A small CTC audio transcriber, trained from scratch.
Model: 12.5M parameters, arch tc_resnet, norm batchnorm, depths [3, 3, 3], widths [192, 288, 432].
Training: adamw at rate 0.0049, batches of 128.
Data: 26041 training examples, 40.8 epochs.
Rows from block 6 of a small CTC audio transcriber, named by matrix and row number. Rows with one number belong to one channel. Each number is 128 + 24 x the weight over its row's rms, rounded and kept within 0 to 255. All counts start at 0. Numbers have three digits each.
Before each channel's rows are labels from the 100 clips, of 14976, where the channel reaches its highest value: "strongest on" is what is common among them; "peak on" is the class under the peak. Only what is clearly more common there than usual is listed. The data: short made-up English sentences, spoken by a formant synthesiser in many voices.
# convs0: first width-7 conv (model.blocks.6.convs.0.weight, 432x288x7, each kernel summed), inputs 0-143
# convs1: second width-7 conv (model.blocks.6.convs.1.weight, 432x432x7, transposed, each kernel summed), outputs 0-107

strongest on: /aɪ/; /f/; "knife"; sentence kind: request
peak on: /aɪ/
convs0.339:100130065138103110116133101137148067103135085103119160136122149055098138148097169135126107172113116107104137170163134125135090135155128120121118150111114100145170102127119091121110137105122101158069168113112138143139135082061114087146128132156134102137143151164126111109123141116137139127057111156068097096161107095142127110141153111088109139109126142174104151115146100116096129141126128130145162153139134135123145145104142113116138
convs1.339:136146146117146126170116113168129093133140110209114129141137118135091129133113113110111115127128164144084120103117121136112124151149156065120119112111130110118159160130109149143157135113138116162116147131137103171143074153131145115180153127085161157108150153103092144126097140151148112129110116112106116151109157093136124092

strongest on: /ð/; "this"; "there"
peak on: /ɪ/; /ɛ/
convs0.396:108146080143094141122165133156127159129126167108117115139106155141111124109130128169077094162172107135120105108147131140162163140125117148113095113111107146129131149134149117077106105110121083144101071108125109076149122153162160132136141155127142132077113099162133094094110123139101140092116111106169133155134118134101124138117124152067161125154163142112145122081134163114131163093064133121147161119142153151124133116109124123129118
convs1.396:137122142128149158132085111136153120125108108093129154110128125148098121117138118056123115122077143124131091081116088126143073107162114116122101148170092130126126173139109177132149061115137158100080134170133109120117150137153133121083144136123143138120110100146135094156079138110121118095144124161126118151137134144137150131

strongest on: /ð/; /k/; "the"; "cleaned"
peak on: /ə/; /i/
convs0.21:115109131136090157133159183113118122125119172132077123154109095161165129115135129130085106109144168122098112139135115138137142108123151127106120102085160171126095183124105156136124088118120170160137088129148093139111136123162126142110106159152165128117122167170111150098128120127199091135155149082151130132171124144167164133091156112132103113132111151099081142077128157128157114116142129138120135119136162134141111155160091110127129
convs1.21:152158137169165152130116104109117149136145140130128098131126151150121127157148162073142153123093138153090119109087151148088132114141129140100146116168151109190124139130126164103143073124101098131127089143126144141130145131119154164082166114099130126092105159122123074160101114102138169164095120114126130116138133152121121165

strongest on: /ɝ/; /ʌ/; "under"; /tʃ/
peak on: /ɝ/; /t/
convs0.420:117120133089127094157128149148126148108175133126097057122157162144109166139110159101112125154100095098142153114152140111119136134108100104150125128100113074124117144110084111162105099118110146154143155133144150136176127144149135130114136140136163096158119152135177147102089126137151130169134119120140111097138144054122108133126151129124143102137145106112092085127106087176124127138109078104119080129117150130115139151139144086115129
convs1.420:122094080113114155151122122086124119127124123129152142156145115094133160139124138110107108100143124136125129082137123085113121111144099115121128136126114144120091133114125141118098153157101142094114102184117137126125119118137111141127119099113063152120120157076100138114134054150092147122124123113157152137162135108150105125

strongest on: /aɪ/; /d/; "behind"; "find"
peak on: /aɪ/
convs0.381:116130093084164136103119106147140115164087124147144186101126117134161113156137134111125136173119116147110142145089085178130094086113107170127050097100140141129100170148128149122139110102132131112098146152130148129092135079110138122154104131163115147152149170110143138100121160131100118087110146141112111104160111118125119169102125144126126151119157096132155125131150133129144120089135124149111119125110107139140116131151106109078108
convs1.381:147121125117136115109118104124138101119156158124119121119136113103139153119144140171116084158158141114120104128120118125116136174162078139144114123120105116133127135162092088081141130106164104152175084113116106103119140125090114154134144127150084118149119075092117115139114125142141106114083148125109130144143124118130134120

strongest on: /aɪ/; /aʊ/; "my"
peak on: /aɪ/
convs0.227:140100127140141085098137118089171158151107144158128097154157110180128100129140123137128114113100120101128113150157098130102139126129151148118096131115142149118124109094114113133144123102120112139122160132153163141107137146124122135118138121115135173124141130137119107107118105130120115094115154119068101090134136110128129133121134089131125116148071143108149129121091145109123090077124121144130062146164149151131116146151130121131106
convs1.227:132152123158109167121140113104132136095148149085137099122127139128089109089130099124155130109147081124140101139098128130119117103169120194160133128115143142127143119113135102122137158118135153159132075104116152115165114145133128165130124136118121111114125124134165131126101110095158136107142141162117141074118161097148123122

strongest on: /ð/; /ɛ/; /ɹ/; "there"
peak on: /ɛ/
convs0.373:145134079116116149146116153148092139144117149114091145140114118121170113091085122131095109065121157163170122111103114192150160104119120144154140139102138119112077152126124077151120107129134123142107080149138151115123126124082115128125184109081092110129120134137159145107091131144145107138129143110131140111181113098114068141100134153071171113126155145133121090114130108154160162130075130114152107109098099127102116109173144112130128
convs1.373:102105152115138150091126133115104143111112105093135112104077177150147109121150110154102130113147072138130092135134132136130075112127133129114094154179092084127116124134138124119116126055138117120136138107143109108124143083135115123154100115130112148097111142115087117107101126120145105117123112142167104072130133145122140125

strongest on: /ə/; /v/; /b/; /ʌ/
peak on: /ʌ/
convs0.84:101090104151097145114089133146108095111112157140062129084115116134143110155139165139145120163147088122103076158124113135155110126138147136093126152159148140153127111147131114093167109105143124121083126094090130140139048124121092134073136105166149059108129148174094125121107125118147146143107083120092129138155136101140155108139112091132142168105117139141120141149169103107143070130093107152108150131121128154100116150184085088119143
convs1.84:174158126123131142129132135152122148139132141145128152144164141106113108128147121138137119111160124136138173126123122138135129127161147137128131131098123164127140164141153108143157149123143143142160143139122127152162118131116153139138119122130146123103129164164113118171129133147113117126123120155136128133143126144132116148

strongest on: /ɝ/; /l/; /g/; "girl"
peak on: /ɝ/
convs0.416:131134146107104137095156090152130090113119158151113135144131139127166118148151128119126088124155115117107154030115150089124146120122155136113131145107101120169162116132135135104119130107110157119140167134135114153080101148156108121125076135122117114129104130134095135142122136138141135110138124103147149107095117108172140139147168077128144121133121111136118131145104154119147123059189127163118136098048098095091136102096127147163141
convs1.416:092151130110133111130155160130154133152140166143106146113074134113147155106100126114151086141125137083157154140099154113096093147121096133128120125101113129149148135131099073132119126133127121099130119137145081117089133145125103154107134126098104125109131166148140124155130123155074160137102141058086117154103117146145148116

strongest on: /ə/; /s/; /f/; "forest"
peak on: /ɹ/
convs0.6:116155085126096152104116101081171120173099114127120067072124106166087115149134141134092114123166146129117138158102088131116099170100115130123115123157167157086129188172130148111124098117140094148139108111124135121115131130135095139138106117093140168097120140096117157136104135158133104101101155076092130136151135145115142164124105159136099153124103136131178121114106153119150153087144123133116121145112156125152090146108097080085117
convs1.6:144149127131157133082153102123120126152156147108124119105155126143131143140109154155057049077152140114121139129115126124124127146121090118118085137150103135120154184129106142150142116112126107104161088156130153144101139135129128147144139126114128136119103081101102128130137168057127160122140132123152142127126117152077121141

strongest on: /ð/; /ə/; "the"; /ɔ/
peak on: /ð/
convs0.311:139121090131110121164153152100154116151152146189179136128135115105146126146120170137122155106100145100078116140104156146125094081124104169142084139114106124156132170106136112110111086163113097130087134112112106117134128100121161121121128120135157148121149080108154127143113158093105136137074088097146131081154118115155125123125134112118149155104104128121113129150161163108134125127147131134122150126167124102112086125163136090139180
convs1.311:121135116127108145142148096141129154116147115098159078157114086115130118101148161109121154110129147118146086155083139137143123098119117115144115121114124150127143111110158153167114094136119122145167136165152105176126148111115116135083126126143107127140127111118148109132112105079134109141109128126129131115145135162149103152

strongest on: /aɪ/; /s/; /w/; "twice"
peak on: /aɪ/
convs0.238:094148152116165125134124081116144135147130127098140128098120160102125116173121141136093133128155177143140130161153083136112139141119174152152109089136109075122139141091106129107155138094100086150169140137136147116121146130147106146121134123163135143143096159141137157096093138074110090094115115080134109157168151133134170137135088128147155142135141104113112153108098127129103108133131096096110131142114149101128145110163129098116134
convs1.238:129153117119135105135113158097086122152137139131133072062177142133120122160099137173141144159132124088148097146147112098120114114098137150137083140138116126128122146137126100117165136107190144152168114133148112145130117117127121134117148120115127109175134124130117120095137124104137155112131126109120154154129152166116139076

strongest on: /ə/; /ð/; "the"
peak on: /ð/
convs0.192:156160120126132097110125108087115125124101102137151094166165129106126130136126131145113133098105136039147090147119111128133089130154148137135093124084176118119139116134097108109101100115114121168123153128115116169090110134103119127130126127133142098110121156119139119083122156128150125135146180139129084101172110051102106117108110103148148123170123101153071075132130152117141114107109135138111149141132065135115140163118123125117132
convs1.192:111133132147101152143102142067141155102097120197114100128160154128150111101150067121102102127157138151125124117096145119086126118100089126107137119101139130095179137113098119126111081096085103132151098143118140115085085122115124114153150129136134083121118120091125135097134140120109128113114145109150153086120099129155116125

strongest on: /aɪ/; /tʃ/; "child"; "was"
peak on: /aɪ/
convs0.216:098122138133112110131122161122105136095140133107093143149110068140095075102098155109118121139154140134148097139133161093138181102130168101116154137103180119130121137136136104161135120138152148114124143152119142160113165145128103091097125153133143120121164101108133113140133078102120137157163129121184085164113100165125142053119131142114148121114107146070121138064137131150119141120148146065133140112099114121112119082119123147150090
convs1.216:129140109123187089105121085144117135175130116082120097123115178124139152140139135117092139159151123144113127144149142141144136105119097161128107109133146156106099143109113172092116125124086151110094121108133138057121130165145112127119113135134122146122149172093107139144117147129124110146108114104129141131194132119156114126

strongest on: /ə/; /eɪ/; "today"; "again"
peak on: /eɪ/; /ɛ/
convs0.38:104156133110130160132121146127134108146186105101104165172132120122129135146119095137137104124127144139116139082113126165120126135119155117111088156140135111107122133086091103161120121108123122106094090148129106115152139078130170121147052137153109127138171136108148095124142146101115120118106085139147124103133103109122103100159133134085130138190140103129133110104125175164147125099136109128116160139131108145124175110124090117139106
convs1.38:127126176140101121146106154101120189125114181165110181092169128086114132117127134115066124145140085114103137148112143120138120163139129139108093120127096101149174115164129114135121173126130097149158109149116146099116117168135112166130130140140142110141134150122138134112147124127072097117155081114124096141074119111112143138

strongest on: /aɪ/; /w/; /s/; "twice"
peak on: /aɪ/
convs0.79:101152159161160165102134077099107123131124130075128085122114128146111102150093092157139120150109115130132137155122148139148140164134086130123096108129136157156138132124145071138128125117118118151125113133093156134119183112126147099123116123170154187150116140143142109111118099121111165122121115142116120144123171125117121125122098120171106127157129074149104148132132157069167116160100076133144087144097140113141102146113086108132085
convs1.79:150158102129127118126157108127112145159130121117135128129168128101078134131123143124160106110134133127148175141108153111122092166110129136127146153151096106179106130112150140138145144149192145126135135132134102117140134158099122158141152112083116179148128131109149131125147102171125157091132115102080129164148184143132118116

strongest on: "key"; /k/; /i/
peak on: /i/
convs0.274:116148099171082144137133128128143104099173069120121121121156184107172115098090142132143102161140118104125137119152135133142113174102089068154144116138127117160143118135175128123136136118135129144129109110134121119105111147116154072120101146159131134106141142139136126125134160140130121100149139094121134084113163161130162109131154097154149200121139131116135157105144133096128098126107135122124095089161150122121074144161131081122116
convs1.274:081118171079090124098134181152141106115184105116161141120120086109132143082189139101160147119145131157161122106137177099133113082104160135128113136131116099119124095112138110131129144122087111087168130158128113144117145138167134147142119139120125148157111150152146119182142119143088114073114156126100143125142110120145152099

strongest on: "key"; /k/; /i/
peak on: /i/
convs0.305:120126089147134078082159116132128150135152130144138117140175095137131120127141129121101059143085121114115132083144132111106135151138158143126163111133142112128102122083098148165145139144094122123140133117156103113125060128155140125108138145073142110137112144115107161095104158127115101098085117137095086111137105099100149148126140105098147128137117125148158141115112100150129113126094128111136128046138152121113148121109122155134140
convs1.305:114087166112115094132121153136148105089136103094137126086164105140117136136104131129129161137143166088151143091160144127152140136108193125084149139147139146141157129135149107094131136163136130122136149108160097162107157112142165147146137131129131133139102057122137132127116146123126112127141124138154095108124069099118078118

strongest on: /ð/; "the"; /g/; /ʊ/
peak on: /ə/; /ʊ/
convs0.215:146132132157107116156096152110145136144122142156114122099121166066152126120086104111107116084114137038116150112133131109102158120136131133091131123082137115101103144150136109136103147156144102145161107088140115145143090124106095153137137090133125125121122118140113156107116138147100108160146133129093126136137123153162146149117114091145141126166135134096093105123169110160117162126094126183082113083126145145144122136125123068128158
convs1.215:153129149108100121162069105105134194091121116147133102102108137136108120134110111106116160126098133143101100128090128124098132158114097111121125119173166156118131105145177094138111125117136167138109116111110134075144080129120113129078081136157109118103137139147121122117092135146164120139110101165120120077153113162129110124